Rows from block 3 of the text decoder, named by matrix and row number. Rows with one number belong to one attention dimension. Each number is 128 + 32 x the weight over its row's rms, rounded and kept within 0 to 255. All counts start at 0. Numbers have three digits each. After the name is the row's rms in percent of the matrix's.
# q: attention query (decoder.blocks.3.attn.q.weight, 192x192), inputs 96-191
# k: attention key (decoder.blocks.3.attn.k.weight, 192x192), inputs 96-191
q.29 100:146140158119118126131101118132137172136170096130168148159167096111133116142115082140145100164098089129110082042081056095149076135127138143162126146130111133097117041073165131133076163122109134097106138151150173079123128135063105137131161146151145184134093148103128179146103116085167133089
q.30 097:113086134163159090086102066048091142140158137155167128090182108145125147149111175063152129141123097141153076145112088089125107108059128153150122144116062155139068108157092116131164154120194125146109130078190184182146105108140133135088145122097136124198189143140081184144078160163167116140
q.31 099:132093136122127122180124128170065180140114126094150100158120069119104164095130136109126152168087121095109199100134088124113122076155107161123021083105124118176113188080117149106121122174139129146107134152108141172139167146132101091132124148115193124131115110139133097103144181187067194121
q.32 100:148113129139196164138103120099125136160096173100086152093164167120150132184097137144105105136105134117186137138225179090136124156139140109135196200074153155057099169134150132072122167144108161128134112172138122189166214152128158110149114147124105168154127071109112135149180094161145118124
q.33 102:193107196204136104177104106068074128112132112122134133121129112096103174126131118132078141140113112198191135073076143151086166147129142121158133131153147094163139142174191111139137171084124078136122147119105089121125138107133098160151131145169124079135139176078082081156154073094092125185
q.34 098:214147131110134180108130100115109067139150140105120142122152094144116105160115172171133103154079165177146131104140119126192110144142166156157160122097128111130125094122124127163121143113109167182082172134193132110122089178101158083133103207095108107205091148117127119157087124096046114113
q.35 103:196159158150167144157122140078155136149126082140192160148153134123139136115098225128147111167189102125112147139101125132107135130149211147208132182059124160098107121138146132089169060144109111135210158126135161152119128095161140099099117108104118084150115111139134136087136132092128127166
q.36 102:154117150086195181128108127162129174118111107176126092136138109161075132109201114118164092133110115136079085108133170119068089144166095132102083077110149104135159126084116105163135165147172073137146136186113135174103110141126129154106137094102098080108099118174154123132148108152170111156
q.37 105:154095146172120125119125135116110133188199148103179094096167119173189108130110092203080180150116148101134150093186149111044173120118132118173144109137136111177090060120167118154168111135193104171106113143127150126137144123148139130123189092123134127166100122179130119148122104131106103205
q.38 105:161131119177133112132074144166132105093171121141112108135132174132175092135067173137131149098107126156121118111145083133153159012064134056106129157083111160139085112172115091147131138156159146035136160080116107102079150103073119190138202108149167142140151153115162112120130080054140165102
q.39 103:100119166117116160122079145148185161133133145100100139171143148170077153104118103095160163104123132136150061189132099158077103116169129099147128115077112155166110106112087092116218081125093164097126090114149173172089111135139180089163111163137149128090127135110099169162067174128122162156
q.40 098:101144175134178050093099104144088153122125144104120093140070083121115174088137101057099100116144096125094129134072157135129159107077117117132103091121156116126151126087162127129137116136065132137096137144153077093153137078137166199126085129118143069120129118130069136104076094072109044133
q.41 108:173160110110148153084139132106163097052101102079159119193108110161129126146147123125193040065134145141114114118150150166120143123167100149174144084165141113178107070122121192079089134136170076130155099138148112153089079107155127160113146181123188111173175130105130133171118158180120141122
q.42 099:029149102104090169114137166142097177115102136065146132117101103173105154101175146122097036109165129123163127109119106150102082130126097107127105167165142145220096141072109144135134133130164098108156144081124056104120129108185172133136105115036147101097173186128135115102181133107096164103
q.43 102:079105151119090128193123180138119123120147147199103105126142091125090099105176099101166139079189161128162162104131141075128118130112140048112191108176133077123097083135132150204109152134137106109102108122145116115159092151087138177054133103116137114212172101157150131115113128160118083102
q.44 112:121188150134133177143088130115115109072142115101153122146112087110192113135129159094119176079166134110126127140152149098154141155110057166131139143132136096130075145088141125116185103157064234084121137115130191093125143117091107090067110064178154170093129158149114143111105111128146102135
q.45 101:072146086172108085098168136095098114114135078150103123094150167128079157115142133111127159189154183063147151151139084096130096142062105051048093102115205133166155094159137089144089091073147119123053157142146077093115117154092108155046143128116149135118093126125167141141146107116154101118
q.46 102:126111095126095115141146151114110099108101125127137149096133129139116143123169142096065154172177091106140121101135081164123158066134080172138141099144176125113148156132154125143106153144081189133081146130168133091088123117173080130113138172132096080091105110132146159148092127118135213208
q.47 106:109100147056164136083117163141140095049120119125114134127120128107112122145149102144071123141086164155151116138153117118091091112118157140126129095093141077111082100137093127164136084134126127144149164087121125077110071099150157113110082127161135109128128093133195082092164099117052095086
q.48 092:086128138115136120110127090120126136123196181089130062207103164126117161158176127163058122126109159105174127155115129101142133095096108111119143196169081222155061125114118107129194142118145137068139071175136074071176133102110125070123118181095170160096110106101184115116103132127141048135
q.49 100:136158105126127143135139083187155143095196098093112120127151124150142149141142140150104146126123148158140116082090154085161105148186149190155110195148088133172164132155127127124109203168114138167133039155140128128087103110097094070129086142219173123092130118114079148157082170130121142139
q.50 092:133100142095131102113161061096108105131154093164156135116106150143088082102103070076118152129086132098179129123156143128188146125160142157140201132118144094106071169116138123119130104125167168116154112094090148119125154139142118118123120058145071076121125116087110094122108206131094160159
q.51 099:131099145137119126149155130116104075140129124145125137177122123161161071153145188130183140110141081024188200117105137164147158088129145143163121080118089109157161143139130062129123101118136207169125129145096097165159159150080089079160133178192174150095135125134108118118091126133152101140
q.52 099:071113176123105075117189153086138095105214151141173084108187112142105158183152083050109161156154115129186156085144105120144146165118144060107141128099136125159192072113105128133156117192128160136125150112130095146201163164165111163108157112130116085151156144129096106180140148097074140093
q.53 093:212125185101191132177161101102130138108208071089177112157097084114083122154163144122131151096155114062080129115111138146177134101115167091128165130152187121127136165159127123107111147144169130131175174188167095148121115122155138151129126056112110088128127104149153113094105170116100111156
q.54 094:152151121123066061083102084145045180106121129112121098181117110106152108137141099140088129142106161145173134071157043108107066150105094158158054101174123131108116070125130130109101127123187119135167134133158145160124164100112128155196084114098143083129157087148135105093109105104119090127
q.55 094:121140093111163080121134096119097137133104087110104082117104125099152131133165165119090179150132112131104160128118064133129111141148030149138102114176104136105069116130088169108071112103135102105145151103086134105043145120132103102197171118135141128170205185082155141178124172134135150126
q.56 099:104181131151073168145140121156139128134128130114076092104084152130124081113152099138075114132075090142098088125094115135157164146152135163138220105133122131064112168066051071114156111157154113081135101147118083095097117078099103163051107174193140161145219154113117106150159153092134114095
q.57 103:155164153080127128132163168134142103117109146105052122059160151080135144126191140162071153098210134112158084147108133151134123157114074092114092169142101115065129060141132131147144141142162126121123144114153115136123132080087121092156160132123083175120167108129078151092123062132136106154
q.58 098:116168121129106148182108142127152116107114103068114182123147138097134108106171069145148074115108132156199133128044160135135174054089109181162158146215088084154109126157159099144107094061166095088096122166120095055088129099113141090139172150125122091119131125132113145134108116093103084128
q.59 098:148170116077114135101132201126203105164157177110086145171106119131115102108116131103127146195119149121119104065181120161135131093126213127213153131091106155160137097122073093145086142086111136147131112119155093170134076091166126151117127119175146113126096129121129165162215137170125080103
q.60 098:111092159116045151127104070140088110110039137121145144159128093119163157122072082133130177115083125089149127127144132162108109116090122098119128139159102110183083150126099099081105105146109084148153149144117134153155085179111151109164192108087137152137145181114160147150091154150124154139
q.61 096:044122114078156139178096126202159097118108056125095083137096203176154160141051101064141116110137105114132082161128095182078146147132170112159171098133144161130168105165145120134128089122112140109095128115114119154076120061047136125170164109117102112107145140126122107100144146107185150115
k.29 102:124089149186134127170137055126098136129077089087060110116179147102162200095152097138162121101118163130122102099076095072077115118115093160119168126129174138145131095076125130134147162069119161118191078142112091083136131102099144110114141172134087089093175117165102088087066139117128123165
k.30 103:033099205171102124173116140115103153108088137161149155141124145133132087117072134111123177155118142121167159104101130162098169112118089115131120101082090124134138117117156115113086150150115140166108066182123143149148095144202137123138120176132104125117136159096088148091168124142076136089
k.31 095:134114086063161163118129103098195161125127161118066102161146132126097125135102112097136130121127134071109065133126096151081137086070078108106157096152127091113172203083085096141128125075085150105114109166123071102142110070084128167107120192100152087093074119094151117145100118096070146164
k.32 105:121104133174051154107107179133168094162071169182162120122109173085143081167170166123084148036065188137173078122124124158113124153147098133102138111131137134170093107133129145118170074073180143098151164067132127138160062115125158128189127183209075115127154165153128112181112144171149144168
k.33 103:163096137095105126118074088119192135082149076132099207079106113134104127104061110156119144091125143096149107135143129106107063116103127114120116155099080139112145170141104122145203097159190152093157096151073101107149120136091133081102071125148069148116152114106072143165102111102138110111
k.34 095:108096148127157111062077142109178169154156161146111115111104109186145069110141141101116071130108124155147133124144153114157136131110161185111156102136145104186180137137113078114130097129085156131158126183206109140072138155146127112129104126096092100144143104073090125135145127124133085137
k.35 102:165125147123105143140117134162130144098100075108116155101085096160168158107117147119109157123123148145136132133106102116147095120120131173175080142093156200168149122088166145152099115093098121161098142134119135060157100105107130123103177114103075144146199110128133149141054115129123110112
k.36 112:110118166128169090115103118112153127150127188129151130127154127089118079148046123087066107135134059093071123123112099102121143062097096121128170116183064137164134192088145130115137118147152189150141136128076157116163116178113094132136082141160139142045132100148112124162107119136125118202
k.37 100:148080139103104136137159115146109126151099110143076084140161158127064197087130124194077161087069118132101120095116104179147094099138137128163104102092118151130124133149148112163131078197181107130122154149139092183166170186138142140165111170177122121135106096113102111158129115165095098113
k.38 099:112091097146132109152155079161110158109145088109161120180081143135111151061112094119078179133101114100066142087112160119158086141102134107135136083127031109156113158133114142158120116080111139106093152153119159106118090155105113070090116122123080086093129084119100131076152130127188096144
k.39 102:120115063177162153079093142130126091114107061108123105150110152190098155096133090163087108176114159132095095139096145190092131093176108120125126139100085165098130098138097157169103109117112067142132193085113150124108114140132179175145081170135095099127135098158166114133132172134134174096
k.40 093:134123167118118156158115165104213151063156177169128114117105126110142110154139123137130168126078160129052139189104134132167153148135134120127151233153124119185129088138137100187036205088085134084145149139107106081077143134135134141098148142100062110090136168081112158141094153076138125137
k.41 100:116117162172168107110201115125109051109135101113154071133171125126143075082081153138119124161160138124097107116140166096126137100131142139107119143127061102154114140139147149174102138176068152143125104108090045122165138153120063127131121152114131072079154134135154172136072110189165089143
k.42 106:107171099124105126168143103074196107151151142147146153121053082055180122150099122170100136157109128136132153151104110122153134146069138074190144145111140132082168108135138109119094126102140172108091061143134147157123075131122170135082134144108124151101121126072135103115128129101174112122
k.43 104:116111107071068088136165132078161161144112103113172176164118086173079135154139116105116128134102167189045156196053183136133102115129145146147090089177157159133124077103160176130140175151076151096133119157092142139144155148070077146117122101146149135102160104066168116163136054141084134065
k.44 101:173096100151166092154149101158109124123092124105098105116172176089143095081137160114142124182134113140113093164137118129045156141128107126057104151130152099075106147131132102139112147169110062132122160095161139098053142066088168138127071124111164134143147088145113102098139119133164177125
k.45 096:145138163063156140191160144178106111109119134077078146161122125149131098164113147131169110114150159117074093107161109131119127128092163132162125062105121127112119163082110143085106057121147129148122089116077085135180149102134101156126069108102133146083105112100135091126159131142125157096
k.46 095:074092138137112172127143099137066123121160095163122173127128096057109141086110146162111170158139115101106107103125117089167092116168182120184136124154108189150091203214128141116148123161122116132096064156150135165163116113180162116167103167210125094154179136135155082106128102091146136113
k.47 100:113118106140113174182123117121125095161147134129132133143156135090154129095091127127109116124083105101188151087127115148104150102169180156116109114100167106104137086124148185136149111069133085054175119122099067117079075200189131070107097096119055098085132169171134141130072086101194166102
k.48 096:152140179121109135115109155098113111144123151155105135138186061121062169109155127131135140106105105109140126160074128184098195142147162079108113092151130100157139164096134154151148170172077181079092130137123179158203127141122133100081167184075222105102078132124193133143144150128118157104
k.49 096:157121137110129134169071111150116119115123154100125175111143067129093109119092099173173125229154175177121108136109215161142136141190095093152127133134135157110187162176114129125178121142121100076160182069145080116147101144138158103125107107155107089128113133093165132121144094114118107128
k.50 101:178125145193106112102094148121184178185165184137153144124105139115111113110142153122142165128171133114115182066131103164177136075140068089122121167086120123138170124076080125129141117119131132167109084120086131147135147140143160091096119163092076127106098106135055094093099114225151132075
k.51 093:133151090130129155172144107149106108078162092095108081079069121115168118116138137104115137124136111104113105143081116143171217103148175079150087181088156109096103144044126131123106171148136100137179080105136152194148092082190158131107174104150036161116188119165109113150113189132131138153
k.52 093:119069071152155097129089141129098100085124125097172098125076173069181169179151089093157101149088128103136136114136134116101109148126105069129092133116204114185109161101106136189139095128117152129129109112113136186154092115170126109097099146103094154168127102120150201103061132138187144148
k.53 089:090108166172118164105093040121139176089073053094109116081137097067108065137135126180183104136114126127137152111157140174116126155111170130154144086136118146107130083121089100131183082116131141100150210172078181111141098124151165123124105111131139167155178136131130137155094133147193157129
k.54 093:157148144142075116123102117151155104150152118092059164210098117095151122083099048103159141156074134072141102145127162106101095149149132095098063141114132159104117124191123138115068089131126142122240140115095170136156156155154161134101168135114138149119149157113120162111154155224133130165
k.55 100:149086173099161076139133120129091106088126151153160108166136148109157163127075148136153101139168096116099139085213133163141135144113071145115140134125179099074164118155116101135138159095113127139126109101156038147142116137107098130147111078151111193090096042117159159088105115136158146173
k.56 100:140105101109160188136148106147165124075101089090126106125130146171141111116185091089168149124115112137131091155144147126078119104099084111108119140136107116110119077108106095085162155148099118076180195140105160081188092052148078142138111186141147162141155142129152170056202131126102059104
k.57 099:096149119142140123128088140157123125107110184147135102183178172124111133144098181128122160094105101072112082140117093135170142101106104134139054109146196115162077166161154129168164114131144155111127078116151095157136148140123116159135118147138226132135176172172141142105134099115186152131
k.58 103:137132121110162178149134178122111109142179119088134117055144125173077109169098118152096173141155094138118168136122080098135142096097192115098128142081107117134178154143172165152143078115102134070157140100083144192093090144150144145122077106105140165079110110142156148163167136124129189093
k.59 093:162138130171150190123133138158123160057132163161102082129125174124208143124071099113104104112146101099144192097150125097130082110112122090167063155101109063136108132132170150162098141166167153124101137126192149094097111135077144183121097140129182165155140116104111128120129118127110134127
k.60 099:134122095151103147182065145160134130114121116122099108150100082113100085148147171160139052113098153081121153134110097123095174119074100098121076130153100130131128126109184133145162146100159121158131139153153136120132114122153108145148169113103126105067085133046192152159125189079132124111
k.61 104:170117100156124130083118138112152032083135132122097151088057098126147124143099120133222147113145139202089112070124161147169092191145131076107102146167086143127123150141082083191146169188169169142108146079144097095144120122129116094106140082138114117139132098185116163127149130165124079080